A small image classifier, trained from scratch.
Model: arch convnext_v2, norm layernorm, activation gelu, patch size [2, 2], widths [96, 192, 384].
Data: trained on single printed letters, digits and signs in grey, bent and noisy, 395000 training examples, 5.4 epochs.
Rows from block 10, named by matrix and row number. Rows with one number belong to one neuron. Each number is 500 + 25 x the weight over the matrix's rms, rounded and kept within 0 to 999. All counts start at 0. Numbers have three digits each.
# fc1: MLP up (model.blocks.10.mlp.fc1.weight, 768x192), inputs 0-63
# fc2: MLP down (model.blocks.10.mlp.fc2.weight, 192x768, transposed), outputs 0-63
fc1.110:455517521516466497476504527462502492498505498494511529480476512512514492500482492503491503514493478509528503500464514487460505508493496490503529510518509491497499492469482481514506499477499504
fc2.110:488508495522489544497493528488502494497490460511503497519507475510499473504537486462470510482475498469519483491506524483483525493509520513495471485481520507506467500484494489515493487485484481
fc1.111:511503484476511474511512499499510487506489489508517492481506503527504505526474505499489506483528493488496477522486446486504503480496486502511515525518477474509516502515497494535462509500483509
fc2.111:494503494532513494475511483505521505507512498496520490497508473507523480503483533480498511465523534514499487499488507518510481507482507510494506490505495462517486522493499475492506478523488491
fc1.112:540433507540482467539533510535437519460523539479494520511569482479487534567606470450519557470523499516503521484466492461553395516491533537529517516539499518494483494526574525550494442443487474
fc2.112:459517480554511502513479487532577493522537550498494486475476474460513493559524505460489524480497507512511465464514531505518453495557482491502455502507481421530497474501494567473442499529490514
fc1.113:443498560504571522528478498486480534487533475534467493457503476552479514523499460491484496517487462466483549506511490479495494523507505516442500508547498528492497503541467445479498503535493512
fc2.113:514546419491462504454506443508529442477506505497493481455474521483548432505483462549486466501530547503519524542516470555486481550467478527555479493510452524514547479524522467497474500507442475
fc1.114:550505459465462517536506505515475473494474485518526490482501502546499523482436465487518466538506548529510493509531536497467468493479507483508488458477511537513473489506434490531507485424496493
fc2.114:538468513488516478488474503543462531502538482502513538504466468537466486505509470475500508517512523517494514513489478509493516466500500532491489485535478513549489451530462472490507508493568484
fc1.115:445468455460458437569499522550484544465480530507416469531519500473450489560476525585504541508524529542485584551510484468467483497453523489516496522499467534520544550478530473457545534448430500
fc2.115:479477478515454455492450523547512483529540448503558529499522490507469515468546551500551541541512439456482536507514563522534476490511522470458462421502528492408549544512419495555508535486448468
fc1.116:543438479494432581544478488492421502465485499548473510476561526486491445559427544517522506496545519541549514523478535522527430590463497442557548532472564434504533565454535494481486447499446480
fc2.116:483519483460509521473475425451494502502564545477496479522505486516504564490554492529488527463446506579492600508467516426518548472506445487527546546529477485481478499504520512467514447436516571
fc1.117:526450546482409479495492528509477554534476547474473461587403452550518476516577552499491461465480497378525481450467514501467472557505500491546532460570527440501457490515492490490458511462484493
fc2.117:423515541540474452558477505526486560503549535524479503552427487534448490556512494562421523467497558542543511573590518521514518555486484514483441517540494567452458461487479459581449491520411512
fc1.118:499505505505506498495501500501498501498499498503507499501505498501495498501501506505496498506501504502502501502495499498498501497503497502495501494492505505503501499506496496501498497498498498
fc2.118:492493502503500500501498497499503496509503505497496501496502502497506495502497498499493495501505502500497499501506504497490497498497499506502499499509500507498502494503500503498492498498504489
fc1.119:499506516510506502497506494504507497484500501504508517503496484504498507502490488504513513503497504509498509496503496502514511506494503496485508487488508514506503505495516508498507503516500506
fc2.119:495486513497503498494499510508489523504496498498503517495518512492496498493502491497505505500507492491489493498503496495502482507486495493504505482512490501491488487489505491516503510497506501
fc1.120:471469509486497508485521448492536471469539528490548478453534500495514473519520518505492477495508420475534511503481537479474519497481509478543452504512516514528479488466560549571477526487454535
fc2.120:546482482415543532539460492461495478525523454509459498470491476483509496550501494480482503480590488493458504485482493479502511488467539414515543542488481493497521515522430471480497478493474476
fc1.121:465571495506567477534522511507491525489519507460484528469461492473467509585435552533500460547511448506485542478574483493463472493439451495452446525511512495527532515513468504434445481479507462
fc2.121:502564554510484491477508509500475468545504472511503491487550541497523421491480495562417460567434446487524489507520494480508515475518497443456428494522515510480487525516507517545513547449486470
fc1.122:489456515449505519469590512564432487447466446462552421536446489462497596513471500514524510482519465498557455545523559485486500566486521472490545431530524444495448433493453490518499500534501481
fc2.122:467512514501532534589548503544469457382493545501512499508457500450599528478592460525505452455507522507531423530505551536554449413491459453510460563443443471442500471502473500518565473514513460
fc1.123:505457499464474533554445545444515462461506452479554523488520513496470429496516499461516511527471482457518538547542452448555479494482534489459520487506531519504555474469446505467473510570509455
fc2.123:464499458542521526525502509516506568515459507476483497496534480439516532507457474458532443544526513486523498527465468471515536439479508426557534487517535542530502565502530556540522473515505490
fc1.125:505523505479523490488509471506494433466558501492492476474498508522494529523515497480505496449538483510521524487508506495505511483495533471507517513495490482522484495496499488530486482503554478
fc2.125:462492484534483530538512509534489541461530497527512518556509473507478494486514459521463453496503464496505510521487482501488474511470536520514519483507440505497529502477495439527476481482508538
fc1.126:490491505484505492494512480502508505483493502502515477485496509515505510500510493499499482531504518497509487484512478505527503501515502505498511478529503493477508474500513486490505477482526469
fc2.126:522510480490503489496486502512505487512502505504507501498486491500472490507519508503488487504510514525482506479510497480514502496519523509496509511490518484503510505495525527506525515507488471
fc1.127:534488497508495491499515499488504502508499488506501512515503485504486505492490484492494496493497505493495502528509503503487497506478513497521488508513502510506493506492503499499498487513501502
fc2.127:493499497516497492507506498504480502479508511509490490504508515511475515501491509494493502489503505496499500505484501510508511494503480482492496503494493494497497509517496490498510515507508492
fc1.129:507486472506544484485486529502524484438516417511498520521535468434500445500490403427487478526458504465506501503483454561473514578500516539505513506503518556467500493522536523478522508550488459
fc2.129:516503506507504436520463485535454492449419601487549540489512484502521526465478539465454518473491483537503529475497509501472465496551444500501471535490577520502501423541564555545545512438412461
fc1.130:542506478494508520515519507486516524496491514518446498476512524510504507512494498493529503460483527489476499479519489501488515492479525480482492524529507494505498512496494515527496499501483488
fc2.130:487506518467519474499495478526497501491522512481514491536494500500495494480513514516512493494502504494491519483487509487516487512500487489498520523523512494478509527508515502487518495517496509
fc1.131:505467498527466515539497495520484512519475480499528546491521519488546492458478506533495494473496484513480469461485517484506484483477514466514529510506499561505508480532535516499510496501481492
fc2.131:490516496495498468534462513499493516512480510472477522519498528498465478513502546542488532510506506432518485521550500472461512462513499483492490521471511504510464449490505516504527428518537475
fc1.132:503494493498492505501498498501505510503496503499483492493494510487507501502494510501498497487506505502485509490503487512508504513503511501487508508492491502495499498487496494516514509507494495
fc2.132:506506498495498516489494505500499504490490483485505504506514507505511498495486505503515503485503506509493500501481503511507497503495489506504512502503506496504506514501488495504508497501490498
fc1.133:494445503517510521508552454501522434572529517492525499469490453507497496539525484507522475553509542517448480503533489496559520478574472494501476556471495511518550502486489512501522502467438473
fc2.133:498482540490483548457435484475501489476444431508491499446515475527484444490508541486469479517517525494470554492539484460466522498493482474521500506483509478525495510466548474525494480483549509
fc1.134:486532500512546467501506495539495516504495468461548552500427514513453503532539492517499539482579462468554502519502542481471563494488492494477533471494456514496509522502478508468495458500508480
fc2.134:511515450511546523534539515497504525565493536520477516513522499479449487491537529536526491469445519499484499489489522525488517558443481462487506524452512498494470488504463450491470474516534446
fc1.135:479495497505510525502493520503485518502500481492508493507505504495506508506507503510514501508490492493497480502513509516508491486504514498473500487517483511503498514502493501506481490515507498
fc2.135:483506492488475517498507504480506483485496497487507486514476490522515498502511507505498493505513485495511500507505504510501513498518497482522487504503506507483520486498505503495482496499499498
fc1.136:510495492486514503468552514560508466505517486447514484508479473477563520505502507487505502504494468493532509517491469494476486493471512516461524529489526499478492492461497530511501522489499480
fc2.136:468460525493500519482536516521494485446527527533514528517541512443549514512542482485490555545478511475535512531474486477522498475560496477476482531475532486561524506516486445524512483504465471
fc1.137:499503500505499504503498500500499507502494498498500507500501504498505499503500500500503497495494500503496499499499499503499490500501498500500497503497496498501504501503501500495497502504498501
fc2.137:500506499495499508497503502501500501501500504495496500506495504501499503503503499498502506501501497497506500500498501497509498496499504494496501504501501502496502506500498500495499501502504498
fc1.138:451448534414452511521522515531521482532525538447502467502507481509514478536493481572497513488499523495505501470534501467510542483507539495462488506514521520472505502532477540480522528513470534
fc2.138:487523466503485498491545512446521479482496544520513517506543438494419558447412503605507521532471534500494540508526488489485482554505466432538470461437528557530495495445504506549530445509501501
fc1.139:505533470501515502511500485503515516526503494513495480494484503497491505489494508477473507519468525532523500478497524529499485502505509492490492500486525508514509504524495500494505503501472492
fc2.139:507497507474482517469485486522469472511527508471508494487478518484506486519483483495481482499513457481477504516503528491507504505492493495494501481510507528505482499514523514521536505507507480
fc1.140:444439483457506499510487513488513482501494541528509500546475433501470482495479480545482467495481536491502471455477474513478508523479504500550528534509454522494495513470532521485502465499452449
fc2.140:513503551563515480499461524521481554467498505480464478433483516525478531467498529518530514502536481444513505536522449508512502468518477501502542452474484500509489536481520498482547471522466530
fc1.141:503543460531469473454555474512507526486510518468479511550488573533463429565509438501492516478554447579472470537532533490452500501544485519525479463450458515510510585499514497497490593478453523
fc2.141:552507487513493463464551516471504486518525477531521469440513510470490480533510464445511502507468508495465475485549510539511565523511457530425509548435494422473472474560502505453491488550522491
fc1.142:504493496502498497503498504497505502505497499500497502500495494500497499501501493495500500497501499500500500499497496499504498501501503498505501506501493500500495500498497493498500500503498505
fc2.142:502501503502501499499498496504497501497496499502498496497499506502497504499504500498499506495503501497499494498502496502497502501500500493494502495499499499495500505500501499504508499501499506
fc1.143:470489511516499479521512529508473498519480531490495527488501506488515501512483509502504485508499482487512500505508464518510514501493520505499508527496512476490503500508518520513513496500494468
fc2.143:492519494491503497511520486489518500509511492526518489497509521485496488514501497518514499473496525525500519490483487504514501498494522525506496508495498500475506503477484514476489512505492507
fc1.144:541493487498450501512509500510482495513495489501509482484493457502525518477475502505482508485507521502496494506511514449490487453501530500540486496484499543515503513498454494518471512477470527
fc2.144:509505505503542486489509472500472485518503489532516477495512488508508480528510487477506483508540533503527477517534519507505502490507512522485472513523530479498516452513512520506492479475471495
fc1.145:539510539455480498485442527425475481490484511512482503453494478469504574486451516506467537526485462532448558437506511537546536552536535526440498515510461497531524542526510432502504580546511504
fc2.145:448499562506474449462480510480512473501458522481476469481506451499446541575501562510535520474476504479498512525468506516581488524470477464549530559483519462484458507467457488424539518543557500
fc1.146:497501494497500506501500505500499506502493496502499503502502501500499497501500505500502499496502500501494499501503494504502494501497504504503496501495498503503496497501499496505498501504497499
fc2.146:501503501496501503502504497496503497498500502495501499503495497496500502504497504499500500498502503500502501501500503501504499499494502489495500500499499500494503500504496501498503500503501500
fc1.148:500517505487536548487503479529522520388563497514568549537461495525510511467505542443527501561523497510509489499438532469416501481512453501523516449498507439519523541508455520434518475505476530
fc2.148:530449486509566504533535493470508507445461537505478552496473484488486507453466522523511564560491498465497521466522520511494417519514536478496462517513470443565504501490525521492496531570484495
fc1.150:513493518493511500483498491508504507496495485494493493482499491500517506489497470494489521514505495505503503505495511497509507497493494485493508486504484505503501493502502475485497500489499497
fc2.150:514503510512492474508496497496495502502516501508488492497510502495488503491499505505506508507506503484506471492500494498490493515494511493507508490509501503522496507510503501520493489503504502
fc1.152:501522508457520485497503506531479467514493525493409518475562565479488480554454537576465480474505543459514536406597511531467483503461565524475473478514470518549447514416511492532511453511452491
fc2.152:463469529493437509593458493461490529490533527515482523491509505463531480531483517483482496479415436452477519493515486502531484487506520563453506486522478496488529479524520511452460524520497529
fc1.153:453530478486417450529506504479517500507494478554436507457467483510448506528442483477513485521475498484496539460515485485535520470533526495471494562505530534467495511519556559471490492531528512
fc2.153:447491522453526537476531490501500455474506595549443445489512466536552421445528481525491426504529582451524491487499536504486434516522522529490538472519494478488496541522468414526472523536478473
fc1.154:497560508499485559471572472585494498529491481426488474502465514495495451502496506503452485460545469513542489510502454464531513510558510490511484489482515522521467475527467470480417551523543457
fc2.154:524517441467507524511504457502468439473463455514463497468541467483537509496483469517560529465542513564511543510516438468526571477496456520501498575466525508471472535510479486515459471515491474
fc1.155:486524516515505506505473504519473519502507483513521482464541478497463534454474496531524477515474488547533508488518525534511484494502552474515521496508526527524520492519453480476506440506458476
fc2.155:480531495488518501469484534473480499474543503506460502480449484513484492534515465495485466501519556496482538511528509494487536476501494512509466496501493555491527472523488542530528465533507513
fc1.156:482477503490506489509499511488502497520480495513514513522511498493492492516514505521493525494504477498501490485480492497478529500509497484498509523501496511494490507495515496511506495507489502
fc2.156:502504489513498511525512505473519495482521538499500500497501501505487504489502502509490536488492488512489522514511480511493496502472476504498483471504486531475499513499508476499486512472490488
fc1.157:479501498497562483493473504537496488587459519477487460499490457531505494470578514469466446518550502501512455455461496450450523486474525419586477542509553490490559504511489521479500460431503514
fc2.157:454506433527544520488491503505531519568578442432523580511567499485500460495479523505491592494508498578528534496556520470465512517459552416546504525500485550460469503491479554519519493530556530
fc1.158:504492510517420507472513520461471551511481481492503507474520516521515506534527486508495529536544519499501495512515435498508520471510520520488457456553489542476444538562504561526571489453505550
fc2.158:474516487444488487512519511508497510472498526460487520507514452482536451498501502515486549493460457513523487431495481489462541483502471508487492530507491488485482521487502481465482482493515497
fc1.159:485395466553524499532539500565534526474500446534530529504518431438476455448475460440498502468508530476527519438537476517509527564528552538484453581537468458525488574507494497538527522495540501
fc2.159:482572493517520462516532521527523555527436480471424490518534561510533475494457516434456569576521516545426474502533519507493459485553555449484511515518559488543463500468472432491452581470421508
fc1.160:472517465514464492521498522502514541493572544536471509474538492503514429475535547499493448521459474513474442524554535466455474526513507448489501484536527488458538506489487477513497521452499506
fc2.160:483517482508508534454502547444472466493567474434460474445477503504534530521484514462521472473485514408462475544499504575534494476536427545490591468490526472485586511479519571491553509463507487
fc1.161:493490515492510518526503527505506498499486514493496480513493489491505498513500509498507514472501464507491510527469499543521509514484511484518492523469494535490511495516495471481488481506494472
fc2.161:483504497507522490518512476475501503513509523505507512475502490491500486485504504496523502477518512489503509503531478490480504487475510478506502497517475507482488488515493502519478465505518495
fc1.162:511483484482513510511495491489493494496491505501505498512470519495515500502523497499492497530498502495508484483513485514509504507510492492474494495503503513482490489500505507488532498505491484
fc2.162:520503505482490492472485499499502494492515499494508512498518487516482489485498515494513473510491485514516511520497503472518492502509487498497491516503531512496492497480509513492496512489500511
fc1.163:502486490481480505495507479484512500475495518495503500498504501518487502502485523503468494484488511511491502486490512510513516529522498499448496481471487498508499478496497474491510506492501518
fc2.163:510513519517495504468519494475500530488478463491504494486547489500522475489516511511508507511493510495492525483493500500452490524508480515473495494501502510519473513483498508532496479500503514
fc1.164:498497503502502500500506496499497492499494506501499496501500503497492499500504503499497499499500502494501501496501491499498501505500496500499499496496499492492495498496501508507506495504499498
fc2.164:502498497500498503500492502498507498501501494503506500498505496505502496498498503504502496498496500501503506501491500497498507499499496509502494506501503501504498497499497504499499505494497503
fc1.165:547454458494451498551325501579490459448538512518540537458454508454488485563529476491508483542598461530481442479418542512562535523510511485530506572514431460505479478527474468465560418504552569
fc2.165:496523432486565520495473484447449509479607524467549492414461489440557596481540449447502507522507478502465535485462478511440491552539472479525553517464517539490455524547485489494468496514533547
fc1.166:520534460508501553505533543454484412523518460480538490560511486555476485498490485492524491541500532572495472500516501541559462520484477481475568529476490468491495499517528519498520518518526496
fc2.166:516533440466457550455497467539502495491574476499520498600479612514512471507475503456485511518483535524488506486497512494495446476464497531523556445486463467453502435495554483509516571521514465
fc1.168:504510506485516486497500497479510533484519527470479501477552509529514508521482484550492512534497506546484455462504505464503527494523498527527475494493450485543492466484538495485536501518492497
fc2.168:490494490533501473513530485551498519517495484528522519478506522492508486488493511485472501522527507488490523485480498510493471490470501463481498486501494511532461517487521487498498500466485509
fc1.169:470515504491573525483505460474460505506490501479506476471510513514507502462502525452500506536510483525466517526492507482525498482481477491510512494504451508490460472502516439521506525518515530
fc2.169:508500500509503483499491490505440485467510474509492487509524501451502495451501504501511508510531524516522516476484521479514482544488509504487502514461501475480507523492493495489509485487485533
fc1.170:502501501500500496498499498502498499499500501500500499498498501501500500498499499499499500502497502501501501499497503499501500500501499499500501500499499501500500501499498499498501502499498502
fc2.170:498497498498503500497497500503499500501499498501499503499502501498499500500506497500502503500501497502499495502500501497498500500502497501503501498501499501501499500500501501502501501496502501
fc1.171:509481477501479465505525517515463486482474481447508498517487564449500603513495482509489440493523468477566583517485542440482457500526589478433494507441518484486525427500381514509453483465505531
fc2.171:497481494434561483507499520475397453479508523471496458488462512407551557494513510506459463478547473499456496491541437477484551441542501486519547493495470429501536448470484464476520520508473476
fc1.172:492482510497478520488499539491490453484469526509456464461493490474512496522521485483456502465488522492507531498487515493487498502530525515500481535505512489495496506513507503502535456510498471
fc2.172:534497497482502473510518460506506531493484457485545458515482493475470484504505490465520501519497543481497546466519447531510501485486537501481494505499516474483523507484490526538510527473482489
fc1.173:546511503472509519476504463520518515548453494423444542616448537524570507526385513504440559473434435543563482529529528523522504542470531519504465524521523516482501494496503495509445447475583480
fc2.173:519442519565524467488457576507468492478562441542483502452436478558547505468498492499432493490591497450482553569534450504412540529536468533541381475479532558515474458545446557508491483486569445
fc1.174:539498494488475475509473496487494514507498467493485488488502509536524489489507513456504467514483502504471507469503490479520497495501518511503518510489482554482495518519522476489479475501541525
fc2.174:520494503520534509502473517510536494505456493498484511507477473487493489488546516482473505459487507510527479502508492459475506498527465542494501515503505499458511497528484490494485512547488477
fc1.175:491501515482490511503488481474487502524508475495482504482511526479476487522496490462490513494520521481492496514525526460509522504458517473510520589512532515485510542486491494483519476517556494
fc2.175:508490483469498539566519529536475473550526457486483497513498533460541482474462473523486505498518516500460508521482491496533480512525505511511522491511483498497501502514510461496500538481521486
fc1.176:474481491449466537426460451477517498491521420515499535522475558486486520508532511591534432467495490491539505491572492526514485466487469440557547521483499487518525576545441495559474441379532481
fc2.176:524544465508486554468508555423566523543471449507448512562495484507534515505568535509575482543495475458506485524431495535474492541528488587480449515545476532510495448551452478471491515472447537
fc1.177:498499505493502489493498500504498500495504494501502505496510497503503499497495494503496506503502502506503500501494507497501502498501501498500501496499501504502503499499501496497496499494499501
fc2.177:493495502506503496507501500502499506503500501503495500495507496499495497498500495498498497504503499499496493506504499501498500499502505497506501494504502506502502495499501498498492498499502500
fc1.178:473515473451500501516479476535495488498485493538552514463458468530490453455501509520542480555522535511501503421483460499442498487493546511458468523563504459480539470487471504457490487570474492
fc2.178:479457470470452479482491456511517509519510475483521545474496465496529499514483492505527457469508517529533562578484491476485467495457496477490514434533472512475483535528454531504443474506501489
fc1.179:511503509498498498502492496506502491497504508493501495486490500493494490504491498480502511487493510503497522500494484499507514493496503497491500517494503499500500497500506501505517495494496512
fc2.179:497487497488504511498496492507489507507507506494505505496500505476507491501503483503510497490483494505487501490500516507504503504482495510520509497517499508511490503499502480485492522483505508
fc1.180:503519473517463489516506519536490481511501573503532505449468522484460444484511531474488491500471529498506513473497502513482545521441536514503527478467529511508501478505480507496495494521519490
fc2.180:465453490476516520497532522470491446491498489488547450496486509504519442490474495511505493489480518515500497549537519466500520510494430557486510548501490502492508515508487514476521490496525513
fc1.181:495597513509464500573512518520467472578529518534522459486454504516540499484430503466498455472518500523496507468488458465541451539482491536485442421497442511513528493502464494493462520473496512
fc2.181:496498480513504532504518520471494477437509510461448512464466555487476525549503481496485487540514532506429530505539547462560527509555498513454584486464513457467537483517446472455489534486532524
fc1.183:501488488508496482507501513485511486503520508510518512499477504499479505509504492486493507491489492503511494529503513515500535501483523516486482509514514522525481499512494513495499479513516527
fc2.183:509494503517510502493500503482491520491508499493508489495492523496512497506527511504494491484495498511504501484498503483521476524469480499507501501519502505482492486494526498478498521503476502
fc1.184:517535503453527500494504525497480503481513438494486484501453528501508540482471474488494482548509490497410540481571538522481485521477524471475498528574507513500513472498484462483505497473467494
fc2.184:494448447496481534485483448484502450522456499488490514519535515477458499487553510491508491547490513499525501444522488499514499482498515511538538454487464546476487507497497481519529513505500527
fc1.186:498555513473498522548493505495489520478488509533508507453543458520513526498467473476496519503530516484547474479527489470501478523497492462520541475511491514523524480491505495470478507466555461
fc2.186:494502521463419554469520531509502435537539477505428567523501495491495492513496509459481502498514486508495524486541450478494498504532613526514504534489515480465509507528506503482547476512519498
fc1.187:546491493510484510522488502511457455500514504477554489505473533515496482479492489505492481495486521506527520507475468511502503493474520513464492522511543478517515532499500514534493488524506483
fc2.187:522483476479497486510473533512487492503545497497504478504479498482513489503499528518501457498477507486529506520484500483530521470504469511538494475489524527504502473500459482485486512471518487
fc1.188:481470474481479508530495526489494514480478505495487509500483508501491464478461496517476491483491477510522504516503539462497471507498533514534505511490478496523522510491476503538475480522473486
fc2.188:506503483482461492521508503498511526506506499498512497505479478481476499537481505503540475482453519494478502463519503498490545513538526463486517484491512501497493484490505487521487529466518479
fc1.189:514509493483509510493500480507486470487489514513493504468488507488479509502506524500504478500469529515513495487503512476506494488520498481502494505488502474486496497486487511497477473493495487
fc2.189:492477493470514456506509501495510515492504477489531463498504465485491493513517497499520479505471516488509526483527494486491502484528528512515491511510520496498486470504485510502500505466515507
fc1.190:490517490499493504501505453498495474506474509495532513519490513509489522484500518489488506506511508517523519498524486515491505505506510497490479498478509480485506490491487504487497494499504493
fc2.190:493487495484518480516499518506490506496512483492503503476502499500502510503485495488505488513496495496506511513538491515493482498521506514512509491501515505495507505499502508477517522493487499
fc1.191:517480572453509497461498542481456393536540551499485466533506478503477495526547542533519449478470519479525564522522468457523498517519492508583457483507491467492521487481513473565432472462482507
fc2.191:420430498468481444460496520509504521509461462508467527467524487489505489539551546522517527531527528446508496457531502541526491535465463551512506485510476531508600485488475503504497489509571444
fc1.192:503498501499499496500500499501498498501501501503501499502503497502498500498498500501499498501501500501501501502501499501497501501500501501502500501498501501500499499499499501499500499498500499
fc2.192:499498500500502500501500500499498504501501499502501500497502500498498500500500499499500499498502500500499502501502501501496499501503501500503500500500499500502499497501499501501500502499501499
fc1.193:504501493518502520514480489471501500484507489507505488502511494505505484511507506491472493496497498471503493502509501488511488486496513503500487492493522496488499516489496498508489518488486500
fc2.193:509488515489506500480499509503507484516495484488495501489504512497504528496481503489508505491506499500514467501508489479504503490513508488502512520490504487489515495514495488516504488504508515
fc1.194:497496499502503507497503502502501501503501500497499502499503506498500498502504501500504499502500500499499495496504501493498492502503500502494499504501498499499499503500499506502495500501501498
fc2.194:502502497497497502506504503500505497502498503499503498505502501503505502500499498499501499502501500499499504498499500495504503500507499496500498501498505499498505501495505500495498499495498499
fc1.195:510529533445492490446445495518483431479498502575507495454489521500498438515508540448498544482511472483501505515455467449515447496537496545500479474535531475512515589503502558455506530453511435
fc2.195:421462531507502591525522426496528491510457488507501530479481527527454572413486515482467495476535422538466499475462505475456508550500508469519498532543482475476449511442525518534468486433529511
fc1.196:483461572474442520495523533526496476430536466529514464498511531484493589431537495484480532495562539503490498558506486481478495484566520491510469508524461507511512515496529550509450458481420518
fc2.196:427502486517524491540502548492457508534434522512535495511519494560461465472552485483418498517556501488502562474530463523497484490518544474496461486545454453484528457467506545466519520476406434
fc1.197:456479501486476513468488474533510500501493435491502519476529500512486512480523533484485518506491489513501518477487408519462513538495507503514519499511506513497517522521501467535489516515498499
fc2.197:510473523524527502466506507545505500497430492425488472535510513498533520499477455508512492473524512541478547507483518500523485498552510485470552543492542520460512483508486490475526523508480537
fc1.198:506440490530491511489485508507516492533510505450488520543517475507483540489543470467475488512536510490508502499514583466538475539459506517499496541469492526488514504496504489466493448465519506
fc2.198:518457498471512486521509507520494524532482475536497482465511508493508494515529471488496509504482484510493493487508480492468466518514519466501512480501516467502540513474538538499515538492519461
fc1.199:489522507515509499510498509467488545464502506452512487523501459476511507496487519475502471478475509512509481511494493525489477501520515509504476499486508495501506503523519479513507482525490537
fc2.199:533498523506527528495488489476498510500516515507506506490464503481498510476512500481482494500510493505492511508493498515522505522478476473466487504494489492485508501538453486509531510501516483
fc1.201:538522462432472452524429498420555481511505394481589525511539490482534545513554447596521482492608503475557521539511479512480530420539499520439499569554583457492492563476500569463517495414554491
fc2.201:475547488525479514500507490574527533548480540491618512512422491488465553501493492464597381574493489494531505541405463510470500560524462488510452469523465582387493543601499522547479532525508451
fc1.202:497497503499498496501499498496499499498499504498499501501500494503501501503499497498502499503501497499500501499497502500499506502499498498503502500500501501500497500498505505496501502500500496
fc2.202:505501499503501500503497499501497506494500503501499500498501502504496500498505500503503505496501496498501500501496498501494499500499502503501499499500499498506497495501501501498499500503501499
fc1.203:511448508483486520487448540488540521499518466493477474477511457465445463538487524514519501518486518525445500507496505520458482496478513500490511531511463484497476488557499499487491507499474506
fc2.203:509548491507517551500527471451507486478481515542527504445486513514552475529489495519500507496496449492539525527522485510519493458532488460478499512526513514483498543566470450480501461498494483
fc1.204:509512477499498489488501510485495496493519490504505512499512492495490504484504519517507515512508510505527487500485511505486510495501497507491509495492505500513502490497489513516483471496497486
fc2.204:477492505528505495512496494486496495496500513497483496515501480513496497511478510494473483496493482496512524512526507488505495501517486485506499488512472510492503474498473501508489514512515486
fc1.205:502511501504506499497504498505501490492500497501498497503501502496493500495497504504493504503497516492503496502497491504496496491502497504506493494496503488503501505499499504504499500505499498
fc2.205:496498497507490509498498496499501500505501492505502504502508497492498499501500506501505502498501499500499493495493498500505503494499497501503487502500495504502506495503493496503508507491501497
fc1.206:531554478519496480509483522535526498463444536534487469444517504468459490468537562472458488498462537503511526483458471495514447535459470494553516467469517478513482513527469532506508502524490503
fc2.206:495466554506471516440531505501492457439481491488558493572507500466489495509479487520536472506433533493525540479452490481482519530557496507435501532536480403512537465460502529460487564515492516
fc1.207:433379482488506494485498508538510575443516428485457535450511442500582468495488456452503508495470585471460450497495520510523541488500480525526478525507498406510474521507571525498495478459525540
fc2.207:548455531439532548508501483496494449469491409521514494473444506486512474552468455502549505466539599528533503511541434550462512536543508522504448495475492509457431512536531499500554499447469488
fc1.208:517621507479486479474510519479476509472569495540519490521526540541506392381519480491503492463528460484490531457508539542433488530493491436466552498486507541482508512537489495484528588504525529
fc2.208:525494448477512553463448490555416387527477460523453472461445503525466578469462581488510502567471528524510515456487492570473468553507489531493483486455532522466475484441528510510543505436511496
fc1.209:499497499501500499501500499500498497497501502497500500497499501498502501505502500503501502502500499498503499499499497499501504500503498500499500496502498497498499499501502503501503499499499501
fc2.209:500499501502501498499497498495504500499499501504503500497502494501499498502501501501501499499496501503499503496499498500500501501499499503501497501501501498501500501496502502501497501497498504
fc1.210:458522484478495505492493548517493495494499519514495477517488461491518512466526539492493483528525489534521516500506469494516471483545511482496499533497511495503492493469519483493499512475486508
fc2.210:496497526527483471452521498503500514498480510470548487490505461513499476573489499507492516479514519513506501493543507493444548541509561494514542481495479504457518512495482512518486463535489500
fc1.212:497451482507378454512534526493490431516486490458477466515525527590499481527471496430497462516441539471527484483474536533485552501485477488497544474481459488548475553443527589545461498560562548
fc2.212:523441503591516545493520506471499523482536491455550506527504502537581437534440533437457466502530514436530471491532550504457508486463487512557525534492528502543498564517490572432505497442527562
fc1.213:476462533530440510509481497473525538501494491484513507489491460513510494533517511467538500456501474488510500523475575490518470529504492501415483527495493488532471492517494528507506504514520472
fc2.213:518508483486491508545519483430529477510513507478523537538500489514508510504494508500509538471460503468502555481524489520528531499504486501453457507478482491466518552456478508545558488508476494
fc1.214:482473496497498517511501483526517482497502490506491494475525522466476485531508509521503499486499521482498498495490459478519470525513500518484520520463485501497517498505468503517478511531486495
fc2.214:496497496516473497498506489499505491482469510465501495534514503508525485513488471496545479490506526479473525481471500518491481477474508487487478518500522475496512504474493503511466512511528517
fc1.215:512497508512505513529488488489495506476470482512491498467543466486576493501483524507510520561485500505522499499490527495509466521517466513514518476501500486477521511519512480491512503512523504
fc2.215:525487513487541475505432493505493502502511502483482520471477497480504478511482522500487470523507512460518492479506509477471500500508496489491516485496514490548509465467487534510515510475511499
fc1.216:488535448493501509496539492459500546547510489501542514497537528545503449502493432524479496522436476523576473475501508493514464536506433568547501471518529510499529609425486516426547532448511519
fc2.216:525521520516489489533447546535537447552520530479461481497520510501465551531515507493506480500484467503436535464465537439491472454543476501464463492551493515449542504513462520547478536495533485